config = dict(
    image_size=48,
    crop_scale_min=1,
    color_jitter=0.1,
    residual_init='none',
    optimizer='normuon',
    final_lr_fraction=0,
    warmup_steps=2140,
)
Rows from block 5 of the decoder, named by matrix and row number. Rows with one number belong to one channel. Each number is 128 + 32 x the weight over its row's rms, rounded and kept within 0 to 255. All counts start at 0. Numbers have three digits each. After the name is the row's rms in percent of the matrix's.
# convs0: first 3x3 conv (decoder.decb.1.0.convs.0.weight, 96x96x3x3), inputs 80-87, a 3x3 kernel for each
# convs1: second 3x3 conv (decoder.decb.1.0.convs.1.weight, 96x96x3x3, transposed), outputs 80-87, a 3x3 kernel for each
convs0.6 111:143130132144135130142144141135125140137128130156152151134112143135119146170161127082255204043178176187041093127132111149118093168148111152151169150149164161163177142150158134122127121117123122152106149162102148180151
convs1.6 131:125125117109125138135107127123135099123130125125098107118124078152126136182129127158198139067120177063012146138153088161177100137154117130096113084063072132100085135120117133166129126147179071088159161081100100115082
convs0.7 096:101100106107104101144125098084112136086105117104098109075175132115204136061106088240098000128255223000000132118154155108147171111157169114119082143142104120137128123144157115129148113109130114090113064079086071076103
convs1.7 086:108113141118102125171132124147135146148161159134125139184137195117021105141125138131148157120093105184145138093108151059077158116106157114115161176104113149193129133125089090133137131108115156144134115113167221237223
convs0.8 096:125152160111130136117128127093089114084086114118122117170134128170074117161062113110027122126062139129137157113146130120124128128139137134137129108132128121131122164149141160159137131146151126165118124182150083137136
convs1.8 103:115137146075099150085071143137149149127139124123152155140115080119096024100100071153154135164201172151208180118115118109115117115134129133160152162174176202157185119122092093118145096115142141134124108095135144138093
convs0.9 101:119129108136144118113126113120126130155168152149152140130142167188192172188153121070097039153226175133142086128141136121132109114121094131111108124118109123118097162152146172156151155133125066077085127146102142138093
convs1.9 087:104126139119111117145119113099115119103128116106114098115060065078027053120136142110126125094099118122132139166127146134096143133124125151119112151149129173200167099136111115173141133148114127136142137121147177146161
convs0.10 089:138135139128136138126137147143128100132155148132155168043038077026040089065129147187255178255000011127000131147130094147163157145169169132131122144142132119116133153141148136125114127136139082139115158190145114170169
convs1.10 142:170159085186122086095111132161171111155159112115101113087099167131253191124138123172163121126133129147146134137126157134144119163127105142145088176154171132120130122172163125137125116091085123148135145181133115062073
convs0.11 093:128132133159132132159126112100123130143135131142130128112183122106189135128130102094149212009000255080051162120098085136119087136139117173176168152176190092113149137123130109122129132136135123138135165116130192166158
convs1.11 122:104145145127168117097132110137121140144153153120164146163101139117079205164073152128174176112196170101143153109157116127163114083175155103184176067112131101053093115077105125134157124164156072088080052148123135093126
convs0.12 103:121116123116112128126132135121100156113090158127118164141109106140128162141134138098247100151255101031037040101139134101114132078095134130122090128128122107117109133146135149160127138139114117088136135081149140092136
convs1.12 149:141112121136096096132128078115123106132124110117110100110126128136104138163139086155153142107015089094007075126171163135185146118114151172144144160135161149198124114116121086166144056118106130137148122128097195060133
convs0.13 108:108103102119100092127115113123125150106109119115116114112143168112145145109138106125139124116214145082134071103131134122143125139149110087102100104110095137131114123140123150156129150147122102103118088124119063118118
convs1.13 087:142123137169143142129137134105134134135155152117133115155107125121080146107132191109073110149127089139165146122151171085073126102093133079102089148179143146159121126112129139113146137116149116068168126072091154164141
convs0.14 109:138122131140133136125115116142136146115094102119096102162186129145138096110126146015096129076245219087164133144145118125138117091106091094092101093090097104120126112109117131147145136147128144188174146133128172137087
convs1.14 120:146096098141106119151116134180142104135124114104125123131123102139131136128104143102082125047045160093119163198153161141117130129108094158167189149154132161188168145134099127159143105147202133085131103079125113155203
convs0.15 104:139121097134128120115098122114104126096099137125135145180168168100115123128127100080252129085048160138124125144134146124107108136129107112109114129130133116121141128105104140113126137146139112048162131153179097138153
convs1.15 117:106124157125122149140123105152118133123121136124136149182111110089176098092152089106135168133121137182116143103150133097170110110150142158132100121124102064125128119120114115087112099077090095077113145108092088155109
convs0.16 116:132134127128129121135142129150147143131131134124115117040120179098113160148143127118000109006108206111110062124160169138166162117143152118128126135145141142139123099115145105135162118148171109116175121116168144113126
convs1.16 102:113120102150126131127098144154137118132101124121105156123156141153105093177112076131116129096107136160158114144184110087146133079089140105123189099156111180204117091113088102090096052050100156105102112157133091165101
convs0.17 107:132124116131116105129138144103122119122115110121119108168161177150147156158156126024175173182251180115177150105122120100123137103102101116107058115130101103140130145139129136133119129131108090143177151160114161124032
convs1.17 096:148126151160096138142137150116119141143136135122109132151122169130129113146125157105113143125142127118107119113118126102129125083175137099107156164153135166154089149165148135166159100101136166110051133066074162096085
convs0.18 103:115105107100090098096091110070093075099122112093109105132135095162190139142164126136167149099056070107096061154144124139125118137124118165173168170171167156155155124111131080066110096076118064120105092131128066094083
convs1.18 072:141131145146121119150142154163145140155140144144146164100058063098048030126105078115125126131171141107123099153158126153137115147128105125139129060103106053070055137132133160162130152157126106115124104113120131120118
convs0.19 111:140129132121104114118113119151144138152122121167138133102113145130119122134099119142061120096000100158117188140123120153137114164150117171171125118129113093102112141110113140100116127106117145141094113164141082111163
convs1.19 112:078116113130136096098128084082092077106156109091105091133128111089203152103104081133140096153230134125163114092089101155127097141150122145166178124129147121110112119134157143151152140143133052148133076134152078072100
convs0.20 098:145133127124119131120130141115127111109113120110098113129139145171162125184134107161168062111106160104082118121128124151147112152157121127147137118131110085104131136124120139125135148151158101155103125210147099119069
convs1.20 121:089123162100145134130130127119122120124147109133154129185137110126057037160069117128180128183172108147137072142129113130141110107116088132126153145175165153146102138162121110111109139109139181103106118109074144127141
convs0.21 092:111128144116143160111119136130121091140149122124144137153154089106108074112109095157113112108086129138104102097120149090090135088079119097094116133116121134120123088112141101131157119135151162116096146098098116084083
convs1.21 134:133090111086120132108117158119097126108115109112112113120124127146138115136131103159155112132124138108131152115144158124137146141101096136116119199107121212171124114130151119121099168138123134136054084187122120127162
convs0.22 102:138149142138157136133151128118113140104099124107112126148116142129095145099095136070103070136160060111124053137118105151143120149158131111125109102102106111109120168152149163141135157121122152142169127104158083098106
convs1.22 072:101084104110072097146107105122120133134136131151153129075150153076094070091081058141135129169173135157164128127110110105085094122108122122151149152188174160166160104143150108135128110123125111119120095101092081071055
convs0.23 103:111130140119135143126138133191182168187174151165138129120121090124138099147123103109074061124133108091074027071103104099136130080110113168152135182160143146129117159130115173139108165140107079132077099136071080114091
convs1.23 074:096128138077115133096133132104080072104097095098086087134119127150091092152126119171187148152167154131159156161161135158165148166191168128127120116107081093100054134126116130135113134140111142163162099139152134162148
convs0.24 099:119140106118134107126119107153159115163180135155157128078081061132161129109167153255090074165063150144152201100127126106132120087133127148155116166182132156169137130150126155179135145172144125083066148168102074119131
convs1.24 077:148162118154126111115120183124114085126120103092087090129089082162127102204160176173136122144077090109097121121121081152108092143093078101097142116135125142098065107104124127127120124107110126181157138220175112149113
convs0.25 094:123111123112086096105076080180171165161153165152151174048018025030000000075043006188134148174129155158142170099079070122090079117098084140154166163184185162170171154158152148154150147157153132105045156159094117159129
convs1.25 073:164192171179188161171162132094101117091120122102117111213204177221232185192189148087097111082114126086106112196178157216174162193178161085071076101117113081107107106099112086073101071054085094104088129141121120106101
convs0.26 094:106125118079084096088078089169185169201187161183171150140197194091134188102103164107139200154118114180153160062083107087117143100128142105114120138145151157149160144157159132141149116117116185202158146155158135157140
convs1.26 074:132138163134146171140168155071075078099081055114089072077130142065137156055066102132134136143135132132104119109142171127153168133168160089133110113134114140129100094098115059082098044068073068111089107161101071114093
convs0.27 079:113112105113115106120118108127157137146183150121138117129156158145171163136134119150152144185127191184160148105106118116129128089115116145142142161162157146149147169162156139141142155148144088126130129170134104144147
convs1.27 095:111119111136128124116136119095097067055073060017030041114106095097112109104109098134121127122116120126132134149125127138105144146144154086124124092133131100111119177142151154157156127126140107139138104123118119112127
convs0.28 103:141136126127130127120118125149131138155146151160153161088100113092113090046076070122043093055063107085090094128135129120118128128129133156186169128151151099129137197172168155157183134153192171119130173079081095083090
convs1.28 090:150160113151149115112138122089090103102131144108138125167155201147167209133128119146163157155204173102166186100145144146114127124103128135133099112098085094075118097093114097099118108119151156194123150214131096160132
convs0.29 095:122102105118104118108105129119124120138144136116130131165136102193132106144095096124141107176184174107082122064082095077098112066075077134127106109129112121128110156109110111079101125105130117122120173139096217159118
convs1.29 079:138130109165132119158141125147162128152175153137137139175163129180160098158149111118091105081071093084048078137168173108131160143139153164142105158163134139152149118153173107149187111134159112098074133100073137105069
convs0.30 096:132135160148127130147128124147124114165160128144147125137095115169143157165179180126125081124099006121109116133159167128161168109143148151150144161167140164176140144127142140132153142147162085064133163120116208152125
convs1.30 081:103130074125159112115137102109137110121150131120122102086086084087081084132138122134168124143189127137131110117152159100124173095150153144097078164152114135146143094112134067073111091078086096132077139176120146172132
convs0.31 101:091118109090101106095094103148148151159142141151139140132141090080071083134133148127170166132037083204074027119143140140148138134149135085081107110094105111085095129131114123095092118078104164172152165150113099089100
convs1.31 085:154153158144137151161174154095087098121134119121113107164136090242222121231181156153135116155149095127143108117128127104075076135095097107091113149144133147150108092063102117103131133122152187128086161156084113133083
convs0.32 096:081079086079076085080076080130143124157167136127135110118107104131117096118093085140135130146139147153148142111112117122134128105117108127136134139147136132127125135125127135135134140139133107109097129130122088085089
convs1.32 076:127166166129147152121142141135115111120122117106114123130132126156171150119126117126115122120114136137128141096115130101111129119144143132153151136170163143146131145137127147143123136112101152143123168166130133153136
convs0.33 099:130138136151153133148147128132140153119145155098134151102128159138137137153127106079100124104170166126115107154164151163168146162169149129139152114123135107090101159180163157176158153172155098168140075149119081116112
convs1.33 077:153142116133126142128130144100126140084102122077099119111152143124125133112135138140121130110123143131154177097081077118082092124097108073089101104136117097118113098057047085063059069077080098113109098093138096064102
convs0.34 098:125152156124181177100145155127154142151168143157146121045011069073069085048028062182144085153120120112098084118128119125139115123147138133148148114140139120116119137122116132107099139109102129152083142207129071112093
convs1.34 079:122114129095098144127120141124135128116144127068082089180223196155175151170185139198170188144114157147147164100083102128096145101096135092104128109145169089118133102085104081120132106119146149178134127183156087121139
convs0.35 097:101125146115129145128138139089072058071064049066052044103112127114137142117105117103085109122142098133170139069081091063092099054088106140130148149131139147136131126150151125136134126132124075132152051119157056089126
convs1.35 076:133164149094116139121142142150150152130134143133150160125138141144166168133166167115113128128133140141162145184172150178163157155148155101121138120122108127087060073067122130103115154121112138182159132185174100121116
convs0.36 075:091095111086082105081080102146142137166182177174196196119118094122119092124114097118136088154205122102133114112107077107084076097078076120145123127163135120151137102101121128111116115111113104158115114165135093103086
convs1.36 073:182199189164164197185189190081079119079070090112093095116115119164185135154147111133114122113094114166130123159159145153138147160142121080079112094097133089080101158137185158149176146148160089115113127131119135108099
convs0.37 107:116112133113119141128133144118154144133140112155148103166138128128118089134110107000159169117092103154190176145121135112106105103113109149145136129155158139131139139116124120109132127124128144157096125195125094080055
convs1.37 101:125087132115109143107159134129131146141150092109087100112142116155206114115096061159121158101121153134100058159128171136132180170191155079151147086077113167111068133160124161149100088091092163165146219162157129114132
convs0.38 109:125104128127114111115122120089101109129137150149165170090127169090097097124106074144203099104134053057087135096125071114155125131153136128111089146160138113133136128140144131122123130129137072085108162109087182116089
convs1.38 142:123142132094110114114120138137127133125096072135133148155131143182174154110110156123085109079161111101199136090126159120108111151135094081120113095197139103157126116110120119113167123091149121151121063105170129139136
convs0.39 095:116111124127127122124133145172163171173173170162177186155156139175187143146189176182120105137096124078085135157140137151136138123120132136152123135151113115141128093079097108097105136141148133094065118103078104136138
convs1.39 082:107145127133139110121129093091090085103092103110074079121110116114099107107104101122140172145127156131121135116116079127118115137143126118126154159182167138150134133151141133157149115110114144186112167183105133148076
convs0.40 076:126121133126124123122124110103107069140154110115108083065104112087144126093106105136091123153071126103091140120127104156171142140145118115119113153182149130141120137135153139154152138150147137167108161213149121149115
convs1.40 081:124153178142125173135115137080093092066073064057055070120135127121159150113146145113136116118108125126091111137119130114068127134133137097119138109129139101106097142139131145169158104093117142149138130115115122119101
convs0.41 100:121129147129142158140154167187192168180182179173176178130158166130115155136091137069173156093170137127108101128125127122125135128139143128130131125125124136136131095113094097123113110117113071098102054080079087088066
convs1.41 098:135111151145128154164173193149129123127090102147112123139141103133130097133152155127117104132110103156116109117128138138151135130118087114112078161160107132148142165155173182152143165142135151147152156197188128142150
convs0.42 106:156152155149150147144142137094094070108115088092091076146144147145135125133111112158131139143125143133129117130130131122123127113112119119117121118127125112123129119119117123129126121134132112116106125147130092122136
convs1.42 076:149160127149150127124129111129110112120122121122116122135143116135170139120143117094084091090091096092101105155155148143129133138125120148142145149149142125137139081070082090079094093083105135158143134153140130139125
convs0.43 112:107104121103112116114113125141163143157188153145154120080115083130150069097093088167098182130071120140134188128116105139119110137135129125136128131130111120125111126117135118113131124117143119148108093158162067129184
convs1.43 157:141141146135166147152153099113113097116146143110109100142128083179130098151104098105085100109124119115120130167174139140120128116121113132121105166126103148163099123154093090113109120111076243150109169089107121136170
convs0.44 097:110124116110134129096108108052063061065068065067067073145131113147143113143122102160151145136109141154125158116115102131130117119122116118123127121135127101110105151138130150146132141142133157159139163163120146140120
convs1.44 082:102114140109111145118143158149147147146136122161137130130137138150188166143144136101107091116122094080090083158130152162127143181168170201204184181186164163148133164157129139126097100084092099132122136168132118137103
convs0.45 103:125153144148182166136150134126119113130132116117116103069165115061156122082134105160146159102071133154134175179169155173174162126126115131140126118134122122119120134150177152170171167176150046125100082180157097155140
convs1.45 076:105101097109085088105101100124142139127155128136147125128116121114093132136125173107115135093131148120122156138103118133060104120079092134129099150152139138107137108115139112100103092088103061090130092121168095123190
convs0.46 092:146140138151154149171171172125140150119135146089098120203165145230197182209183176137084103169118105097134100104102109121124137125121124123120156090100133105107139130094123121082116158128148104147153153171178129119134
convs1.46 072:127132106152138114166156142146147131153179157119147142110116077111118075135131066134129131151144130148141132113127085122128113109130108106144151118185192120151148156131164151147181155151183109165132091165143076124114
convs0.47 102:092076059086073054089073061139156156148165170165175180065119153069147186142204190082035165037015111098122185125107097125120102125113088116119109109120107108116102142112124130105115134122124074119141097150135096091075
convs1.47 087:173190176153167164116148132107123115087122135068097115056060117060127182077121154129159163160198199135175181114116140129108154154159168155165127150166151127145173151169183146140139157145113141191130112193191096160155
convs0.48 093:130143135135135124147149131104102125081059076126101109135123141077061098134086138160171164106227222171252147103118090118161124123154110137131118133132109143149129123139116108146142107150149092092147113062117145079096
convs1.48 142:164120107129101118139143142153154137141149123128151123122171148125118212107191125087081093081074096078091089122092135116100134131127093115186203111059113134082121098139153167160133127116127149137171087141154114141139
convs0.49 094:118098103128106110147123130113113124090080081092073073133135143089109141068083108145139089162194155120194154143146111146154106101112071133136116140152120113121096088095125093105134095103132111098096122109088099124088
convs1.49 079:131137107158155111142141104191195181186195180189188174125123132097102110082085114138132136131136139131137161112110114111109097131124099127125148163155141144162140127148137102138173110129154108138147117123095148155105
convs0.50 095:117112119101104128104106129142148128111104088118087077154199117123172092097144111097160167107148171131129178100102113121118119143130112159150140180176161162162159071065080101097097144144120048091061089133076071091056
convs1.50 069:159169159145166148156159142179189152184210168150165147115098134125099116100069073083111134099112131118126128143111138166114139177139151148138139140105105150141122129131137160124112189127107149158128140149149137121136
convs0.51 099:142153154153148164167153170075083076081067061098076082149180156125102160185143204163141113126056036082089075093109105108108099117127107129134134115126131112125137090100097086088100096083098130102099130098112140111122
convs1.51 105:106120124123124098133123113122152127124125149142158158081106140124118171102053125174163124169179142137138144102122134113130112132122116066111119072156123136141091129158122158087097150085054173156131144163090067115126
convs0.52 096:146139132154128117138125122136131138136113117113102108219180135138122126132228217099159056184056041159255211103101079098116117096122091163146108152129089170152104158104106142118109145128118156124178104091161113164215
convs1.52 107:130120099141110096111146135120115120130127130162169127032038140103189110105109108081080100133125106142108080145168169159176140169126091197195147159161106182146111142157160173174150148143154075108113113183136085145109
convs0.53 112:126115115113109118108112126146127117135113124145149154107084096162157117171195138174173224131066115133025089142132141116110115117095116130130132124112112130102103131130123124117113112122109082110143136124142114147163
convs1.53 124:111118118159141116124135159068088110095084100125140126154106122126109127093102107112128110111140115096094102082094148119117135086099112111064064119181107134149143118141113155131088119129116165087081124138142112139154
convs0.54 094:177185152171183153146161151138149157111110130126112123178174221148167222124151210145158189153097160119081164127145128119154147115133145104106087110128109098130123146155142151160160142163182155137108142129130153126121
convs1.54 067:104101096095095089081066068116124117127153161118151151094126145069101107027054064110133131090125123099116114087088144103105147129148158120134147138139134156129110157164156129137142113106110149188142112183180123157143
convs0.55 101:136139143161165141160175169112137143119134138120135117091158255151160189180127063195058165255000017182237117115120126130131127099103105125147139123152164113122142142115141144110138146138136121207166131162121047043043
convs1.55 108:116128097154139089145132090112106134155140115167153105072073069093204158103141127135106107113073086074137084153129153138112125141143100173145169105121121116093150131141131121142142126109135121160164132241152081134153
convs0.56 103:132129133130122114132121113119088091118104091123135107060034104177085077204129109112036158092113025094134140150123161157123146136082090127119138115117124120115123154144129144141132137136142166102076219202078108133112
convs1.56 126:130155167155180165131152102136151163149164163143135117162145011178198076110218187158115107172073132129161164129153132114117158125128088156099135130137107080104122100148154093135124131120125200081015162048054089117184
convs0.57 102:130151147131171167105130142117141103160168103146125087077135078218245070105124044134082178130178083140090176142135135086083109081102124185174149155143129116124137124134139134129137147135135113134058180209104098157142
convs1.57 133:145155143108148183102126135139156137162165145103119102189206128158037022162163142122095111120040086130113121170144105190168186113102112103124199142090132153091122115124121092119131087111129137074141154047062139108088
convs0.58 105:124139142127142139119137143116106111135130135120131137136111109126103093133125131105091142125123093099113133095084095096111122108147132118117122125135136155159147130112116120115140124126151102135131078115116099141146
convs1.58 072:067102104092133114109129127140159145157179144130135111149119172119060163118121191135127137202149110138128112126141184120140157156176153116109081094102073131127103176167142158127118160139120125186205172176168186138100
convs0.59 099:129143140122127115131118105150147162151144153165163158189119083122065085123117156200203152137109115129176177054047064050023035072054056127157145132165140134141121188182168201180147186154127158143069105117100115137107
convs1.59 081:102089089085078087109084084101110097124125127107114112144148118155173133119110065130121106115097115091040086169186169179203193168198202113121131122131131134130133116111093099101078059084097128146136146155103136084041
convs0.60 097:079065063075059055068056054122129115140142133125120143202148146205130133146094116163126141132131115135173163154162162179193173179179153143168156157216187144198177215228211225215183213203167105106102117126111058097093
convs1.60 070:205202183196190198177173174102112108144149131163160148126123094119098074123094088137091102159121120168131132116095086082052079104095124108095113122078080132084089044078086050058053068069074154160125144168113136151113
convs0.61 102:154167173152158156183183169110124118107144143107155153064081072075081077100089081239145143206136141180184170095100113133122122167141115129154151152161160155167159185154151156125121149140143084085105117102102148112095
convs1.61 086:110109106080074100103078110136133142096106139113125162167107115168124114178172154103095107087093105086103122124099117109100132139143159080087110088103115077073100073086085084096115095070067132127097140156133135134117
convs0.62 092:080081094084086097091099101038044039032037036016023021103139157111143161115136158100145099119183091119160104148143145156152148151144137144158162139170169130157156162149126154141118164150125094116125127129102130134098
convs1.62 072:154116128120086119148123143199192185200196182177180176107117138082098129080097128163136139128109128132116130142130130148116120174144135109119124085106113103116114087101100112116088112110086147148122131126122114116123
convs0.63 103:086088101109111115110112110107106102110102105110109122038084089034061057062055055128087126125078108095094078201234216195228203180205194155147145140132129149153143112112146095112159107116156067109167079108149112138157
convs1.63 078:144168158147166147153158128149166129152167129153167142193194219202201230209185183158163171114123141139151146059070086065079094044059079122146133111144140133137153100108079104117083120112086089142139095139136092112127
convs0.64 103:162159141132124140125101114138145113120135117109119125149106112092073079107083061081000124083000255173247159109129140120136129142133112118160139122138135120116127144134150134119120144115123181172076091210198075151188
convs1.64 130:110122116121147111097158151097120123142132114140147168192125128095111153117168146080136122080106177151154143094133138120176145110082074167199099195203126161130064150119121115124151119117140053087084063167188101116094
convs0.65 102:122114107140123123152135129125157157121146161108126151095104074102130111146148120094113114159135113106110080102099104108111114103111099150132129155158153118133144163145145129110119151143145076107128091141160139142155
convs1.65 092:110120114113131111102120083075076085093120103073107111091082068116129113140176171140161197147159149157159141115144152103123144108110111128110108089104084078118132104108084079098086100092109142164188137172155143165135
convs0.66 094:105116111121143152127143144078099103113133125110125122126103082098104178119086153168219171149055071105150092090099124122119106124108104115102097131124135129121131111116122111121132129140153133172066136223152048075116
convs1.66 134:126114144152140157134116142115123131160180147157159124126090058174175120116123092158145116104060091140135146141153086164203132154182145142162142119134120173181153146136136127140143112140164157142159135166091157150098
convs0.67 093:128142155141133138142136108098097127113105127108108120110112163146125175175110133109158142135200037022135142130114120150140144125121161116104154134110118138120097132130125148128138151133134100177124094113132100078116
convs1.67 133:162145141134061127139100139137146127161110123143113148142136081136211077132188069087126110065126111077150134151114129171139092138159114191144137213174116132115108128118092154171111134163123153101105112166136096117096
convs0.68 113:160134130168147140163164160121103098130116110111098109122138148127159190143127136098144132085148158074126149100141127111169137090151119116144132143178141135155130141092076127090087130096098092117143090129153102100151
convs1.68 091:096096125094080127095090106107121134109112154106140136105122157078077101099116155129144168123100150145128155128131134099131127121162151096096099106083121139108078162155130179161152122115166178129178143116158100113143
convs0.69 112:134144114131149122135155137122118130132131125119111109090096149074083157088107169183161118098098116152178129107123117098118133084120136141136151136118138181137129148127108135134129137131137081110112140123111173123106
convs1.69 121:133074125112094169150111132144153140135150133129134128124186174181200072140206125117092136165101110146125120099175182102178177092098074146123113192186131130153129148133152146096094148127127158174087139122110136145189
convs0.70 094:149124136142122126130131143085099123114113115106116125153123149163116145190198172019090128043250092101165094107119141099120126078110111151149135141129145145134139144112117161139104145160121060067164049048166109088144
convs1.70 116:123051104087062108122118136131142148130144142134135120117069082101081130123102149134149084089202117032062082131114133145128148138165135132130107110204157101162188108143174137152162164153161067108123139125133203152131
convs0.71 104:168184210159178197160187192125138120145165141134159131060095110113135117163166098204184216161148190137118137134133143142124125130116117147138140163144143160138143145139144145142169177172192119175132137159122101090084
convs1.71 075:083103111042083106057070077108115098139148137130134123126115081179160106158129088115138113098146106094116103117128160123104128114098126125104116143131121145163134133123138127092114145118128124155107099161121081129124
convs0.72 097:144157177126136155130147163167175163155159142157148144075149146089128159131137191145070163224157061183250129159176146162202180114152152124126114118118116131122120128130100122142127106121121079146177087105189118072127
convs1.72 087:171126140169129152146117139108117133130125121117117117125124123152189154125175161105050078129074075144114096066093153070057148112095123204198130149203181133141186073064101101075084107114124131147121145200192088140176
convs0.73 105:136123144121104123140130133093101103091101117092106107141148160102101169140132169133181152214255133153217131103118109102119110114114097139130133146143135146154144135141148124114131139117123098169221109142209184187190
convs1.73 146:149124114149162141129156151148129150142114136162141149129169164184178143130133120117099119092019087111084106094140168127128151164118128203097056181153110145194169184194197137125171131120146206101069193085080121160229
convs0.74 118:165169169155160161164161161173168156180169155179178164136127126120122117144151131067129111085106128090071076086091088069075080058060072123131124138141132127126127141130127130113114130112103104127146094108124129119119
convs1.74 069:095103096090105102062072079160177167164174160161167168125125144138108107134113118186172158173156151153139140143186186150199195137168165142127089116114093122127101071106118088132135096155154133134119170157141152153139
convs0.75 094:167158161155145151164142146157174152173184168165168159127197210121153151117088118098134160112185157104092044166168168129130145117124143145138128132141132113135150126127121108119120101125139102103107133136126121141123
convs1.75 076:088090094094109111116104091062050048079077080103092079147173167122131139081103150118130150092096120112122153124123110124107099116101107076092103102139129128137092150145135154126100142132098159177134117136146082122125
convs0.76 110:136129143123118147102104132123122137121120145135133141175099103180087086086049091149109122069060069094171130066047083051035062102075079122121100123125099147144127139129134133104106152131128104087121117103160082054156
convs1.76 100:133153183111127170121141149121140156138168160140143165157180130152189107117174147106106140082095155144127156148192168193254217138185169157150104184190137142087073138156150156182162137160161103153143135134117111105125
convs0.77 094:123121132124121122122124129112125092123138122133144138140117061147117106133127107174085134060000037139046152110101104126148145129163150158140134169144133155120113133114124139121112131122103101160113132185169118116117
convs1.77 103:187170164136122156138137156102102119123125145141140129121143125153160143173137125144150144162217126147131111080080120109082133159141183122136131102098117078085079104088163154132162149144161140136128074100136070073169
convs0.78 099:128130134129131142117130140119110111134119130115131141116148062136148075053079050083076156119175112120048130122135140127130151146107111161139123141136117133147143196135149149056113139086120108119148135131136127124127
convs1.78 111:182160121112079137092082117149130107169111123133117126166189167185104110125123148133104170115166138122164115122133110168141116120136139140142080126197150077130122126126081079133127097166120084087124095125119144145116
convs0.79 108:149130144139126134146154155112098119104083123108109138151119161126102142143149155056029050069037034115111096125115122122135150116136149146149134127145140119144144079082096093089099101111112117125173099085121148115127
convs1.79 114:103098094112143135099134101080095103088122117102122110094128128114156160121134155111128162126171179128144149128148154105107126117150159193157126158110141116111167125103117115095143134141142123108137112121144130132103
convs0.80 102:136140141115121123121137136150144145145117114135114115204191119186188144120145102086025029066123091135066118157146140119135131123151152112119137101105108107133118125150133136177155135159136130131181120067115146096117
convs1.80 139:095127146087157137095115130107121123107114130133133119139117100104034043135097075112146118129179142096134125120183103091184118110105113137103082116169142084153149121148128130162115120135111090130117097163098075155136
convs0.81 081:111111111091090094105105112073076089071082085073085083119108148127104151150145167048098045155183080048096058074099082101114093085087080138158151167204193142157153132122127093088104088086117072123151095165170087152152
convs1.81 074:141148176135143177116133149088111119109129141105118133113148146136161154110156162133132143133098110139135147156159131129148162142148155123158135113141101089109102199167144186183146114134110143136131166125123131144119
convs0.82 099:106105093110114104109112102175205204188222227176205218115143112114150113099124112068104088079109100032076042131142148129134140116125136133129123105115116091106105087081108069055081087071084073106098074106113076102111
convs1.82 069:169173166174166160161157163002027034030047048011016019162131109161132120156157127135140167129135156115120137119152169108133162106138156113108080099079074113083074118115098145129105166132106159157165140126167114142159
convs0.83 097:102094091095087087090091091147154159141143156146145157126119141102107144100129163085110129121119129138144131128128131125125132128123127120117107124125116121127120163152153197185176197196181100100124109111118114118106
convs1.83 074:100110097104100080111091067131132119141143121134140124094121127113142136117122122161165162151155160161161169090107119098133147094109116090089104136123115175168144051070062045061063067069069106109082115129095104138110
convs0.84 105:130123124112110122137126142149148136120127115107109122172146106167141085107110121084242132157212145110081097122090084141101102126143134093104106099129127114112126137132147140121143134117135235213090170198091071110139
convs1.84 111:118131134108133142113113105111120127132164144139133099145195161167128074139069099083148095132103133130076116117099104151077126158146161053136189080106179145157109132114079108138104131143133161183117171106080102070038
convs0.85 106:131123138132132143112114132149112107141129119128122113060108159073072146118125157072101134075075105108219180090118102102124114097120128102144130108147126126138120105102132089084111127125138151121107139105103175117075
convs1.85 121:101150136128133133126115119135147117126125102116120141084108129145185166105119188144133076188122040083056105134148128135183143101134115148135132135170132098111119129173170122127148144110142151152118132126091134084102
convs0.86 101:098096112092080095073083098131108088127131090121112085136112057149148126110155127101070131091113000100016082104123120096128115112120092109112115094106103091101103123126143120128150123136145065106180122121137151141116
convs1.86 092:094132156114141141115146066100136145112158149126133116120151121163127077138123148169147144191204133097138138126150143126129149150154142143151129115138130122165150086087128123119115147163111150138197119098160126093115
convs0.87 098:131115138138135147141138152121126140125143148155168180100113135079110063184186116049132119182249106072212149114150135164189181178187180143145155132166152134134124110119162106116137113109126128145095107155105095106133
convs1.87 089:101113136146104148137134138082109126122150133124151125141089145175192131097142118107076161132053128136149175100082106086065110130132127161168153134135113108124127127132109151179171130140149175142180190108171164124154
convs0.88 094:112124123106116119089106115143124141124109125123122146116086104133137135122123130082150172000127192120202054133093134133131148127114141126139102119154114101130103102109094113123117110114126097056097132152146124179126
convs1.88 123:153127159117126181103138137138153152140142150131150140147115101221056143194066180081039078103130093087119115160113129159127159123120150160154151127190178106154145130136145119122157127120115081010124118081107154189148
convs0.89 111:146151137146136114114107085137126145121102124125115138090088133095086144135104127135153170088048109144096062124133118129147133108128120128147171107143175107125161160149141157144131149141135107117115081092131084099101
convs1.89 086:155165150142147158110096136096139149137160174112146160135151137134163141104111107141179140118153122067064093141129093147120114153148149057104141074150174098094086135145142150151118148145119153152141169161137156145116
convs0.90 094:139147134118132136137156151136111130153133142148144132126115106118113075175163103182078142211099164099107028116126107133129115118110121112125137155125112139122105121128122138106111137096089108137087072096152097106134
convs1.90 135:112129157134113146135131141135119115108109108116112105141091066115141098168202105121115138134115103102104141147176114167169118136129095124142109170182090144115086135123098122124104116147123082102065093158162119185175
convs0.91 098:123120104120113094101102087142137122136147147149147143115069113118110179139140183144119106178107166161116115093109123082108115083088082132112096124108090108114104149123132165138148169155162142127129139149139146165148
convs1.91 094:149139159151109140136110155104114125106123130111098136081096060103181153139203167113111134098135121146147135122143142141167152126144122133139108153131113133089117117079086129112139110113113032071078032107108106148089
convs0.92 095:120122140116131148129146160129126131146152136139144133118122119161154122167132077130091034153170162092143164138149149150143135172161146136134131155144121155144118102120132101135133116128102072054059129102094122095111
convs1.92 074:112147169120135146129122114120125111122131112108105098150086084143081083161168192123117154151106108150136123118107117114118150097121148129120116118115098072084078125139124155171142167167132158154188180161184153194202
convs0.93 091:121118116125112116137128123182167201173141168158132160140152153129149160107127128146107130127029025134147090112121137114126130112126128145140132130149149131150161106079103086058084083076103132142169134139142164135133
convs1.93 091:168190194152153170186151126120134151117134125133125118113116099091118112038091115119152155158154141165149141125129106133163136104144118014070098104113099133137073112158156122156178153139165133122072129132084082076028